Weights of a small image classifier: 24-pixel images, 195000 training examples.
Rows from block 8, named by matrix and row number. Rows with one number belong to one attention dimension. Each number is 128 + 32 x the weight over its row's rms, rounded and kept within 0 to 255. All counts start at 0. Numbers have three digits each.
# v: attention query, key and value (stacked) (model.blocks.8.attn.qkv.weight, 768x256, the v third), inputs 172-255
# proj: attention output (model.blocks.8.attn.proj.weight, 256x256, transposed), outputs 172-255
v.117:161107212107114154116113142159168110059158111149089131126170180162175157134166125120113122126096091129178099150088164129183139156075096116154164125094155105149150198136135119094058133082138116138121090111127130175178095087152107135103131151151148094127
v.118:121155151120083126113146110167150100133152118205142073055143149068155109084097132089102125127094073112130126133131168096151107137150079141146148130141093102152138164090135088092183112164136144188112168133168154157179133132068128131149166154102081138169
v.119:144142147140062122119144098167145087051097163119136083112115137136135089130147137162078183133102085111137092107123183166140113094158074170074177132121129196169131142057143129104181102098116114147130059101139140099163166131106087091147177107157084158104
v.120:113096112081077157152199179130115120062116119130126048169159167134118084187130102107083089165128075128182126121097169080085129104107112138201122131096109103180114141100169093128168068117117132143154091139158141160147127131085134143182167106115070140121
v.121:094141091083173158086136121160105077117114100111151104089045162102143094150172106026150114142172063093151121073077143102122123074165081171140168106069097131170102098053139096109129113098132121165122137099171091147122146150168090146119130099145101134143
v.122:131108125168165155134125137135219107110117122082152143062140167127112136092099101116171139070134130150077116121125145116128142149096142106072140130150094121115093152122100096100116133111149169134133182144103137097180077180130165119091094098072087147092
v.123:111101153144168112164145101101183152160168134103177145080127160116083217118140134109098197107201188065141146150118107130115150076147145109115114092184128197086171080078139159158134157189110128115123126185113121178111148115104117089116097078154127135111
v.124:157102166141127138151179117109171101105071107121153137141128159119109082164099146146130144186167068106148173051100138125090157081132067128119154130146129161160079150119115157181107106128112126098068149072147201175163136144110122167163116125112085148150
v.125:159176081165097127121129098114123091141031141056112133147145123065149154143123142123137110144128168099100082114128101155067138158087181132103112142139079130149142163164110108203098170179155080121081115179133129126127097121150132132060082112151138138117
v.126:121155127150170141116094136135140112124116168162133143160114110186083179147189113114126157096053114062152145176113126117171153167088189144043166144098132118145155133127115124176089144080065096156161125160170067144151098062176100104108147076081131098130
v.127:167129095111161108211104150142103113146114112139151078125099155115104133132110142101184106154157114150078174155092048137135143129126094113148085149131146128163110059119116139126091085054090070124165120122131135116183143140169172153123132122074127132213
v.128:090123135080141073096122102084167156101140165138172121108147167119131124149112163054134096124088137117063114136160135153158082115204192102091151116123108166103137171146110129183134088086103125118128093103214103071141100142108146126168127118113093120139
v.129:105157122074141165077066131147160114149173093170152094117124102119124084134143150155096059159132115116119159099180161087134137185059112143157130097104108112141087162122128065066181143171135150094138125107118061197162147123129192129062092083120083073105
v.130:115098138163186112084117131139088075100102109131131094128152139114176140120119138162104077143115106182140037142175098125113118119091133076126182115130056150141143102099111083146076103124143054120065109111139091141128127136170083098130117142134132123112
v.131:098126077143137108134065157144209126175054136111096091127076111163081096161170144128128090131165076130103095151114180100161148149122166085150131121146135079075102193158128107132126061121142132122048142159112109118153133164142091172096072121137144099092
v.132:130079138212119123121143108071079119127100172092125109154095117125150118078113116143118084134118083109130061201088144166129123112182156091166167099095107071072155072102088141106121111119104096101086189172073151104108147164138126141104125128157120165181
v.133:124078171082106089124115147129156106143163093138148180104124125131092148122102119097125083129113126138137085073143100143143140128088180114127118125196113144139158109164158136170088141158146116078149092160104131105102095144166093072146083131143112149074
v.134:106180133149109127144136090141089120052137095092133080068195137066092145099161137079155147224078118077117112101131167150097132132096108124131129155130167147141106121154081102144094172128076118122122138139117121091157147069106145167137131149107095070204
v.135:136188153108105095137102142131140143155154114108191133113166167098102098090099146184139070151119161062130131101187103100104081104144132178151079166165159097158164044151130099119137118138156139090170087112090134091121131147173120125189117151129116116151
v.136:100136087185108126160153128112133105096131101133119093144139107170126158141086130060164134158164118175057115146153150117149144103081103091120114152094125128110124158121082187100117115179156173108129155138222183094151121183090192140119126124130166101128
v.137:106089141151084160178118094148189153124102135120110155140127112132103086134070033127105116083116149140115128150116135123132146138164134166180121185110159109110132099159166105074114128183167133160087091107102150089159104076120108175135132126126131130120
v.138:104181083099106120142096104095125149114169175125189130120144161165094094176181150109099119166098153034160170096170130103128185104184087110106078099176129183114164126109138107156183129100135123108174144122126103143105119105098100158108115122131073155166
v.139:178139106153087131116144082159135102158141125178105116166118105142126168119110089084058148096128113131148087168125156156145139158103173126095124076104105114099146174101162137095147030175191129106095178136172121144120163135112139134069101119154150128104
v.140:106158157112131176157048133138141141144091130147144115110112084184132126135067114079107120089113193156164158166148122109139132180074171143079135148204144133161176117147120103099118149136119156144121075188131150132151097126123126090105160133124109088127
v.141:107163180134121150139116100162112091099158111127150128123138131085096147180193148147106128195080165109129185115161147132132117129127113117133118072134142173095120126088113114165116155117142120137113084103102100168146117116121162076109078100129100095154
v.142:124111190112152133105130117134069128150192066108057093139139156129190187066117137150124095120111140215155108076150151121108093146138060131098174066120090153100098124136112107129109145119123128136030123130123104139144129187147179137109119062149123106145
v.143:071143119076081165131163133101082120057152153173072073135117143076108160141132125143060117126116148090111188102128128165102151110140071172144148129122078157154162139099128134114125131079105139203148162126166096087132102131118076157194124103139072104149
v.144:119174175086132155101143097162115098110120148110161090154138133181111158084087066119075099146121124092145072177143133120093181163141091168139186117141116178123158128203147168099145107155055169227108132129104164105123090181139119204095139192130123109159
v.145:145104152148154129101110127122094073176104150112095108180137134109137040149013119083168098114163120170115161083170121144062179174167098162114139131112145164132091135090101164096104134118172102122171174126168104067170134104128141153105182091119144140119
v.146:130166167098123125120124124124152075084175074064118092101062118076131166102160057141061180067077088095125089158068131148159086165113109152189152084146113061060155134127134160092146173137114151054108133141089124113130117086108104098099154162155155095086
v.147:100094061105122110116174139111151085112171071130106131107224145140078118161172106090148050146135242080095140098168142134115141121140137098147080134168120119112117126096089100183163079096130137103102113152128142138107189086171106084129123128139091091118
v.148:122089066136169077156152102184165111051173114174113125074130115136122127168154180168144144209139108140066150072114092101172096133143178155127107152150122160162079125094129194090139139148091149085078124091105145176164154122108119149180099104132118137164
v.149:122064078147114095055128128105143163160125140071189090153108126141188124126088140140123062146087055110139115099126132153166119154200129120140196114149068110121138144109133138194136121114113134138152102120120089091110114155171138166124165132157161188103
v.150:118127072087163068173150099149221066183147106105122133112121082099141112155149073143117149113158126125124090094127127144083084105092173074101135143116128116141146160080134122129131151134118134190123146154111085183076166086149102141155145174232137085152
v.151:152121123095148144090127118143044167125162126112140097135134153093164143111136184133131106168126094161140112172114171161086128116116085118168212088094146126137078124097150146094103141076084146187130182146183187122122097119078095120120143127140058099138
v.152:111157140101114135160116160125135130145135141109144184102113171140096043076085120147168163124113103096137094112154085116058144093141107086167036105136170148111140107181096142123050116110111077129133123137111107166166107090126104166143091138169165136107
v.153:157166086121184128145090095140088119114110118159169114075079127141138142166168115137148098186099141086082151140115065080179141076144097091097126145095103182117119128137133116155116123073104144100114150158079171135076175155144140154114104107141132179123
proj.117:071144162038155121183129060103066128145140132152147192076119107076152098147093122151097144135166160158151136091148098147137072137107146129118103166133163124176142106109116101121136127110102165109092105163108135159168104137138121130139181155098078114090
proj.118:107144122110151138122140111162085096115167123134117157167159088174137142133107126122150130157115128175178138132180070137136155101105181172159142104129214160150137169144097144143146196123111118093148098158086080084123140074121114063205100143147188144103
proj.119:156107143116171132189090145163134081098149115120168194100173112085120153118110132120134129154138081142123123153185112119182137146093145143161089144091159100144216121157131161137101108124140127093182133141082160196096129109156159117104096142117124112110
proj.120:127184153112100133099112111192095155174112082187149182129109138146066174156145146136142142156180131168118094126095111180156170147160159087126170118094163139069090119181119110211139155117132111081118106095127098122105164129103179149074050121115131169129
proj.121:156129166170104143168196150167175133154145196126087155137203106178108138127123145144160151076054101184130126116133119121171137143105177144114165134182127130171158142188122150109067145089145172126120097150109149141118168091105141090157107199077161112138
proj.122:111117133089110164184081141132095104215098112119060147168132093159125096081086123126091154178170121061125125140121090171091140091093140126068123101124128101074117101133084109078138124114076111131115099166099164181074116175110189092158163147162157117143
proj.123:152124107116117127077109154105112146122127117127085049222112121159175093147107150172177086104087134131093127155140083140158066129078102147191176121146141092098082111159098172113138098095102130176104068091151095112116120118129144136159157141078100104103
proj.124:157140103166152123138109137197137149191063078143122128154073130129128111128112119141221136127086105161151100154152112165086110137154160088112131085112155160150134115160114086131159115127091129150156136138103111164114116168141150107105148127164117143129
proj.125:143130145095103115148106165122208146103115108162133080099093150196111141117161123141137145130141175066112135079174082100134104176154104102144103039107177089157090140118144113113165107148114138138097144128173090106085137123110186185133105102081202123167
proj.126:154092153129131098199159124077154179153151149139136126090150047122226129083106128085051096148108083133114207095119095155135171091123090111178110109132127099068095116094134137132129148134169107126105130163082164175119150146046123147148136123114134118059
proj.127:125107142169160151088159099141168124078096144133124107157112082146142064136162119168032132133101125106125101171148169093109135102130131088117135120132132146054138149120082124110118071101120145124116149129156123139169108134078125112135107041128183122122
proj.128:123145161135117145136110158174109125223126169148135198117097090154127121095138108239119147103122125105149082073118086134123145160072133075134180157079167070154159111109187181089135170170100122154142118117097136113158114199073063137102169201188181134184
proj.129:102116095117131123156158108135158167111201076136157188156096106148127135110127100097128168105127103125161150112076089136118118119181189110163119127171191129126136118110166087110132113117133153147173178186085160089138141145174081129153148145167123114171
proj.130:106090184083003157134174099131155161118104135213119140155113145144140145120088164175161142151120099137112202092079119175110105113160185139138195121145137118103143113106083170134120104122104126185117131137184088173117164154137177117131131118084139173167
proj.131:098136134088105081085092174100155157151062122157170162149119176120164109110057112146140132087134133138104116096093145142110134163101165106138160108133107142116172139119145157188119158130083118122165142132116175111142143201144078120159130139118160174084
proj.132:194140112075113153079174143090111123159120107129073157109146160148169107150134108141163123119144082142113113176124187163084139144111096179128135150143107175085091135173130145103128081145157178139123090060138153165151133060125106133168135091071157169168
proj.133:117158150134143118145085127199125204102130180157149120097109104176129143110102145162124141098087149173136193077090143099126060126158106108145145146129135098114112099092099148067152109103132156109099107157179077092112160152137183174026129084100149145138
proj.134:136134126161113084139120146183165165158151161124119155225118090127102095138129140180126090065142169122137166168149097084154143135133122137133127168119120130116148150101154154159204098098195104111151112131138116133132133125078076082084141172174099108104
proj.135:129090117118165118176141162181183108163137134092107143128085127088147108140184127071114176092142109055147166117129085098113095166159154145061035133129067121131099163097128131122133143146138116147098205137125165183103114118127133133116129131155107061097
proj.136:144138157143152165122126108098106155124131179152116125117137113121118167131117125169178145121135113146103104124082127124148132208124087141151146090149111131090119116177148092185100173108138105146174118130080097082141045180101101150115156138167188135112
proj.137:140116133099182095165111190151095098143116132102082182137111104115133108089175133074123143158106117062126142123160114120115158141074092126108030120145145125100145165144141156099158024122130139126148110120143170156099080065129138113159159120141076112123
proj.138:070114073211178053140091134189140123134111102111181165105130048102097150105120159131142120123149161153139150150146132105108111143138144119109151178095163105149075096121101148159068114093129066037108156082149144136119129133126115158138127157095165122029
proj.139:098127153114066188128125118098091119110100153100088103093110106077157141117075135178208112116142097161143135139105133137145171082105138136152159084148087147119147147149084149124091187106063146182147124135087130100148124122119092076221124050123163175155
proj.140:139138109169196072111154149135093126122132131102189171157159144094172160134153125125145124138073095152082068072106077072090110071158141118159113113067163136152128142123082113132178157134151087086113106141106101107112101131192168096089164121140146190136
proj.141:082107079120107120123138061147139169159139112130142118202158115126137129135111165157215091126126171157109100109118094109135153123140145115159154162120129094164110167137128136141160109097087146099145121150156088113135196217080133096178118134131129138110
proj.142:157075137144089187058176126089155109128118158194144081152142123066134138128084116173146087124124114162135106126095099165148161084147138139145199094145112128139091094119130122185158151099076150136172069105185044157136178166140119103168108166140125160170
proj.143:124157135139174085138117118187109146138106174126164109118146089056109125116079122128170087099100122140147116166135154146071132156143168122157100077183109107153076168083133072155107134091104148059125118095153174123123130155106142116090078161103143134133
proj.144:114155101114108141181168120133116066161130118068141130141144123087091145121152120130093185146133096157116109130133155046098095136091132123122104133108143136126095156108167117099097125104152137132185152078150119117156096156119090128169145153139170099128
proj.145:089102097128110086097141089081157115141113118128162127129133095191106124120161144153112142177089162090112098078093161095144088096167130100111132146131135176124137091125108136184119101124119098130116153138180123137113153180198184135089120095164126124109
proj.146:177124044166131145175135096092103090138098136064191172180140137135175130176170125121225119140109144094091106144158096116113197098100140100136072076077175089147099120094135131121147117125117135152139104099147124094120128068126157118173064141122086147121
proj.147:145108130117138091112113112107141140071132129152134119090096149171112110112088125122131147127135145148163179187114143099164128135137161139097155186122187107107143171174132131119091174143139125168097097148112111131208147147089109141098141132074164193178
proj.148:117098169161084136128092164080105078154158152131118136179177120163100164129102140069118121149178124210141147151145172118168158093081108095102099087082145121087186062182125055124111121138107144179132133162191141161093091102134106129112151141132127170151
proj.149:119146125111157165147086097207106103155174156147138131102137118106108150139117119144170128137114168133140154143166136081129189114134118162088135104080125117118129078084172112119141115153135140139118138139107186176103140169047090101147124136070089093145
proj.150:120109149163130091179082151151117185075065094095130121117169133131114139161131134125101103162141118211163164123093087137129142065154071154106139170103143150173135107142138128085127122068179071113122099132170199164111096096099143140112110029115129140109
proj.151:086143089138136120200122122104132171190159100107115107143106105050078125117137093133129176146156142127111080092080155144125141177160136137096053107178142130123165132118146099165174125150119142081173149020110157076173096099113140116141070112135117116138
proj.152:099117138159143147073156129093106134144153114138157168142174067171126092180142124099127123133162118125120163137162147136083117159109131203108173165119129154135135119106129070135187062074198130112043181162204152100088167136161139083128145181118119154179
proj.153:118107205115051103078201146184114150134154139203081119180125077159118140112175096108147144100186119188164142122103129108131140121128114154109075066079166141121159089116114142098146149177158160132091140102123101170139037116183125101133098127161169137132